A small image captioner, trained from scratch: decoder layers 6.
Rows from block 7 of the image encoder of a small image captioner, named by matrix and row number. Rows with one number within an expert belong to one neuron, the router's apart. Each number is 128 + 24 x the weight over its row's rms, rounded and kept within 0 to 255. All counts start at 0.
After each expert's rows are labels from the 100 images, of 14848, where the router gives the expert most weight on average: "strongest on" is what is common among them. Only what is clearly more common there than usual is listed. The data: larger renderings of crowded toy scenes.
# router: router (encoder.blocks.7.mlp.router.weight, 16x192, trained with AdamW), inputs 0-63
# up: expert up (encoder.blocks.7.mlp.up, 16x48x192), inputs 0-63
# down: expert down (encoder.blocks.7.mlp.down, 16x192x48, transposed), outputs 0-63

# expert 14
router.14 [149 111 163 110 106 108 117 146  99 126 145 126 126 153 139 104 124 116  80 109 147 101 129 148  91  97 154 111 123 207 145 145 121 130 116 126 105 172 152 167 147 126 124  72 138 162 139 126 141 118 112 139 118 125 153 145 145 124 155 152 173 154 149 141]
up.0 [122 149  97 144 146 133 123 169 137  98 128 156 110  94 159 137 117  88 129 168 118 157 121 145 103 126 128  92 153 150 140 118 112 118 123 119 118 114  88 170 142 137  98 119 140 160 124 134 125 145 130 147 128  90 179 123 116 143  69 143 129 120 162  99]
down.0 [117 122 148 127 124 100 122 149 115 118 120 176  97 139  72 105 141 132 161 127 167 117 150 174 102 129 101 142 125  99 176 129 124 163  96 101 160  95 126 129 117 131 100 136 138 131 105 125 129 114 137 145 116 151 138 115 134 131 125 102 138 150 113 120]
strongest on: table; arch; count: six; car

# expert 8
router.8 [112 102 123 163 109 127  75 114 104 140 153 107 164 122 122  92 115 130 142 132 142 153 139 133 127  94 173 122  98 151 125 145 112 168 161 166 116 136 139  77 103 162 146 161 111 158  78 132 110 159 124 132 102 150 122 114 110 102 115 157  86 149 154 120]
up.0 [161  99 141  67 116 170 156 111 171 123 113 107 120 136 159 108 114 149 120 117 153 132 127 129 143 136 136 128 152 105 139  99 131 141 153 144  99  90 129  76 137 166 158 119 123  72 139 115 167 157 167 111 131 114 139 140 159 113 140  90 164 133 145 127]
down.0 [142 167 154 107 139 155 107 142 123 138 102 100 132 104  84 161 103 144  89 113 107 134 138 186 125 111 138 179 161  92  82 122 138 133 142 131 136 179 145 129 121 117  96 124 130 146 118 139 129 137  95 151 100  78 174 121 158 141 106 164 156  67 117 114]
strongest on: count: six; dog; car; duck

# expert 4
router.4 [106 137 109 135 133 130 121 156 112 106  90 142 135 106 100 157 125 101 109 196  72 167 167 104 162 124 118  89  82  82 142 142 135 129 144 126 150  65 139 125 173 166 130 125 117 156 151 114 118 133 176 111 157 104 108 122  93 118 131 101 136 150 118 142]
up.11 [123  98 140  95 160 116 135 141 150 114 192 109 117 157 118 110 125 103 126 134 131 100  90 159 128 105 132 106 133 124 159 129 140 130 100 142 128 142 131 176  82 127 101 120 172 140 155 119 183 157 131 141 113 132 119 133 139 135  84 122  82 104 154 179]
down.11 [137 124  96 116 112 123 155 190  92 134 148 138  98 172 125  89 119 162 117 174 146 114 114 103 146 126 143 146 136 104  79 159 116 186 139 124 130 139 136 116 155 128 114 163 161 115 109  89 134  92  93 111 126 133 120  90 149 128 130 153 158 126 136 123]
strongest on: table; ladder; largest object: table; hammer

# expert 13
router.13 [141 103 122  98 126 121 131 150 146 121 151 172 162 149 138 144 134  92 116 172 125 112 125 135 150 106  71 166 188 106 120  77 160 103 114 148 158 105 121 163 147  83 150  93 167 153 150 146  98 139 119 138 117  85 122  92 108 162 123 104  90 129 148 139]
up.11 [138 160 139 122 132 126 105 163 125 136 170 165 128  99 122 103  83 134 148 150 112 135 144 100 126 112 148 140  95  88 132 132 152 149 124 158 139 116 140 124  96 116 128  88 139 132 172 108  97 163 156 106 122 103 129 110 130 167 131 133 123 142  82  71]
down.11 [113 127 113 141 108 137 139 158 176 160 109 117 122 154 119 157 157 146 119 162 106 123 132 130 143 114 140 130 103 118 150 154 125 111  83 130 122 103 138 160 160 158 102 156 146 120 122 101  80 114 113 162  98 149 126 114 117 133 154 174 156 123 171 123]
strongest on: light from behind the scene; ladder

# expert 3
router.3 [105 123 123 113 109 146 162 124 135 127 154 145 164 135 108 131 181 152 137 168 164 135 130 112 104 156 135 150 109 103 122 133 115  97 111 111 127 111 136 126 167  73 105 110 149 154  64  75 130 193 144 135 160 124 108  79  72 127  97 138 128  73  92 149]
up.11 [179 161 133 107 108 131 158 107 108 124 136 126 110 103 130 162 152 164 139 173 122 165 129 130 139 138  72 171 135 123 116 158  80 150  96 124 137 116 165 146 152 135 100 160 132  87 144 168 146 147 115 132 124 130 151 130 153 151  90  99 148 124 142 143]
down.11 [102 105 149 160 137 121 111 162 159 118 125  99 145 124 136 160 113 140 134 106 126 135 112 105 143 130 151 120  96 121 130 119 128 139 139 140 123 135 124 145  89 153 142 142 121 119 137  90  85 147 161 145  89 154  88 131 118 132 149 150 133 109 148 165]
strongest on: count: six; robot; lamp; airplane

# expert 6
router.6 [134  99 137 135 113  84 119 144 133 160 151 113  86 163 122 117 106  96 124 115 114 166 150 140 188 116 101 115 127 110 156  98 139 117 130 133 106 107 126 121  99 156 121 150  89 139 139 122 131 114 134 131 155  96 169 168 150  76 109 166 102 114 117 132]
up.0 [ 90 160  58 150 139 153 151 136 119 116 136 114 155 112 157 153 112 107 134 112 121 118 120 100 134 136 139 153 151 140 160 126 111 117 132  95 145 112 164 128 111 145 159 153 110 137 121 129 109 128 132 120 134 111 137 136 175 122 141 114 151 116 138  59]
down.0 [ 93 161 107 142 122 121 176 128 166 138 133 110 131 132  56 109 114 137 116 100  69 152 156 166 121 114 143 152 129 126 104 102 154 155 113 136 120 154 135 152 124  88 118 113 110 120 146 186 144 120 132 141 163 161 123 149 141 159 128 154 118 145 110 107]
strongest on: barrel; largest object: barrel

# expert 15
router.15 [131  98 121 139 123 143 135 155 161  62 159 132 116 128 114 142 114 110 165  87 104 115 121 176  76 116 134 117 131 122 149 152 129  87 121 143 151  90 117 125 106 165 109 153 113 127 157  89 135 127 113  90 106 101 156 173 136 146 110 141 113  97 141 172]
up.11 [134 166 107 130 129 156 157 138 172 127 112 132 117 111 117 140 113 152  98 190  88  74  67 141 123 124 152 132 128 168 135 111 126 105 125 123 129 116  77 166  89 145 128 102 124 105 158  99 117  92 167 144 144 115 118 167 133 123 125 154 153 136  97  60]
down.11 [133 161 139 116 137 111 169  90 143 134 155 189 152  98 151 140 108 129 122 130 131 113 125 120 147 114 133 128  94 151 143 139 148  95 125 148  79 104 134 142 169 107 147 149 108 156 135 203 112 130 107 141 122 140 122 150 137 103 132 141 162 135 182 163]
strongest on: tree; ice cream; lamp; umbrella

# expert 5
router.5 [163  95 139 129 145 138 145 138 154 108 109 109 103  83 131 173 124  98 125 130 120 146 133  98 148 149 107 114 139 115 135 134  96 117 117  89 153  96 119 112 101 118 155 171 163 157 121 106 116 138 110 143 148 141 148 114 151 158 119 160  98 145 111 119]
up.11 [189 145 164 155 106 133 136 120 155 127 136 118 147 151  62 121 135 118 107  88 130 134 122 136 132 138 122 135 137 145 134 106 120 146 154 156 109 142 118 187 145 170 119 118 119 154 129 120 140 148 148 110 126 139 106 104 115 100 145 186 109 125 128  98]
down.11 [134 144 115 137 134 142 115 136  88 111 164 171 144 148 173 124  99 113 125 101 116 125 123 103  84 135  81 128 156 115 140 129  73 100  81 127 110 136  88 163 131 101 128 100 161 127 117 164 156 103 105 138 149 109 175 139 111 110  79 119 126 159 169 149]
strongest on: count: two

# expert 7
router.7 [121 133 138 143 143 120 127 118 126 100 143 191 123  89 116  95 134 112 137 144 125 136 154 115 132 125 159 156 112 155 119 156 100 111 122 135 168 136 156 115 130 141 151 167 167 104 140  93 141 114 140 120 120 150 123 164 100 168  57 119 162  90 106 173]
up.0 [149 169 148 140 127 130 176  86 114  98 144 161  96 186 158 108 124  93 130 130 150 131 146  98 155 144 131 133 128 133 122 117 164 161 125 137 138 140 105 119 159 107 156 113 150 109 118  91 124 144 119 110 130 120 151 127 110 130 118 104 101 117 121 131]
down.0 [152 137 146 138 143 130 128 154 108 135 108 134 158 138 149 148  85 130  70 138 126  96 149 105 102 150 138 164 142 128 138 134 131 171 170 143 188 101 122 131 110 112 140 143 141 117  96 191 139  90 142 155  81  98 145 139 107 147 111 126  90 117 105 133]
strongest on: candle; boat

# expert 2
router.2 [140 121  84 158 127 105 116 137 138 159 148 136  71 150 168  98 140 165 122 131 152 154 136 149 112 126 101 111  97 118 131 115 103  90 123  99 142 102 111 151 108 112  92 124 107 125 120 174 167  89 120 182 108 162 148 141 162 120 165 165 126  40 110 105]
up.11 [125 110 170 128 141 147 103 105  85 152 145 164 140 124 139  98  80 162 144 132  90 158 120 143 179 144 159 109 135 104 139 171  90 178  77 143 153 164  89 104 132 105 126 134 123 131 151 135 103 139 134 135 148 119 122 132 121 112 124  80 131 134 114 118]
down.11 [185 109  92 128 133 138 106 115 109  87 113 152 165 131 191 130 120 138 111 126  97 162 101 111 162 125 149 131 138 112 145 123 119 187 100 112 158 121 117  72 139 148 155 134 106 160  91 146 130 134 127 142 139 158 138 145 105 104 104 151 160 153 133 129]
strongest on: striped object; snowman; count: two; sofa

# expert 11
router.11 [160 134 131  86 158 121 153 126 126 168 113 107 102 139 126 177 127 105 153 160 114 130 108 126 142 137 106 168 155 135 114  86 120 149 115 107 154 135  83  96 105 131 140 139 138 105 152 130 130 132 117 122 122  84 127 136 151 167 118 121 121 124 142 137]
up.11 [114 108 123  65 130 127 139 156 151 124 131 197 153 117 120 158 112 124 101 144 122 179 131 131 126 127  98 167 138 114 142 149  71 143 118 115 119 112 111 152 155 133 128 107 122 125 116 124 136 122 117 125 132 101  91 139 114 141 110 140 153 105  97  92]
down.11 [146 115 154 143  96 131 128 113 140 140 139 127 134  84 151 103 122 157 130 156 140 140 147  98 152  95 126 135 119  99 130 133 110  97 148 136 145 150 137 151 122 118 124 156 164 169 175 117 130 138 120 152 162 143  88 116 147 111 113 127 151 101 127 142]
strongest on: count: two

# expert 9
router.9 [158 156 125 139 149 164 132 100 166 129 152 138 148 130 119  87 129  70  90 142 140 130 168 138 179 130 131 131 152 132  91  84 135 181 166 143 138 121 128 111  90 128 138 132 122  85 137 132 123  52 127  96 144 128 115 146 133 115 144 121 146 140 121 102]
up.0 [108 133 154  92 134 137 128  94  73 126 129 132 126 143 120 123  89 150 150 111 174 145 102 107 103 133 161 147 136 125 139 115 161 133 122 132 101 143 117  96 140 137 143 130 111 174 111  98 109 109 102 116 129 106 140  52 113  65 120 119 158 138 137 130]
down.0 [126 115 102 145 112 171 133  92 162 106 114 148 114 169 171 128 107 147 171 146 131 160 116 123 142 111 161 136 154 156 162  91 129 131 113 133 147 141 134 102 145 105 109 155 102 134  93 162 139  95 155  84 149  93 133 141 126 114  86 101 154 127  71  95]
strongest on: airplane; dumbbell

# expert 10
router.10 [140 171 162 132 168 131 132 133 158 117 117 103 127 122 109 104 142 170 149 105 144 102 123  90 111 129  97 149 151 137  83 106 141 129 148 145 119 130 148 133  86 133 129  85 110  91 142 119 160 135  78 118 130 168  58 135 148 131 135 113 129 150 112 103]
up.0 [133 176 111 149 125 130 159 150  92 105 102 136 120 114 109 129 131 108 156 102 102 138 163 106 129 125 136 164 155 143 106 140 141 105 142 147 108 105 143 149 161 103 119 103 129 159  77  92 130 157 136 170 124 139 133 121 137 158 134 151 135 127 182 122]
down.0 [184 126 122 120 143 130 138 136 101  97 108 110 121 123 135 121 131 133 190 126 125 144 100  93  96  90 115 152 146 155 101  94  98 163 213  98 122 113 119 121 127 134 126 123 118 140 174 127 150  92 181 132 126 154 127 126 168 121 113 100 129  83 132  99]
strongest on: black object; its colour: black

# expert 1
router.1 [110  99 131 119 129 129 113 117 119 107 108  90 133 102 162 136 141  86 111 113  84  85  72 142 146 131 142 117 128 144 138 123 129 138 114 166 107 165 120 111 138 130 154 173 136 103 148 122  62 149 122  97 119 115 147 156 143 149 182  88 124 134 176 101]
up.0 [157 138 139 162 165  99 192 119 145 118 123 131 120 112 126 131 135 155 123 123 147 114 145 151 143 128  95 149 106 111  98 120 146 117 145 117 112 127  95 140  98 111 139 118 156  98 109 128 120 130 120 146 128 123 112 134 170 122 134 126 122 129 127 147]
down.0 [122 154 119 121  83 133 132 120 148 154 143  86  83 153  98 103 172 110 135 140 138 118 154 112 129 120 102 141 113 124 151 120 110 124 116 125  79  80  95 152 133 135 169 135 114 133 134 140  84  88 105 151 134 135 142 149 137 160 129 125 137 130 116 153]
strongest on: house; count: six; umbrella; lamp

# expert 0
router.0 [124 134 122 129 136 126 160 111  96  79  92 122 141 109 115 155 112 188 167 124 123 105 129 138 147 131 172 134 129  95 130 154 135 150 107  76 124 133 150 110 104  92 160 137 110  92 179 132 120 136 110 164 146 165 140 120 125 168 115 126 167 180 132 155]
up.0 [140 128 137  95 139 155 119 143 110 126  85 116 129 181 175 102 142 121 138 145 124 107 102 149 133 149 128 124 150  78 148 166 145 137 133 133  84 119 135 103 128 125  98 133 155 153 174 140 113  85 129 121 134 167 120  87 163 124 185 114 146 130 125 106]
down.0 [ 99  97  85 144  96 119 105 118 137 103 103 125 143 143 118 145  80 123 144 145 113 136 144 125 127 169 148 134 171 180 138 133 121 125  91 135 141  92 127 122 137 151 126  98 160 153  85  98 142  69  97 182 114 113 154 114 118 142 124 137 103 148 135 110]
strongest on: bottle; largest object: bottle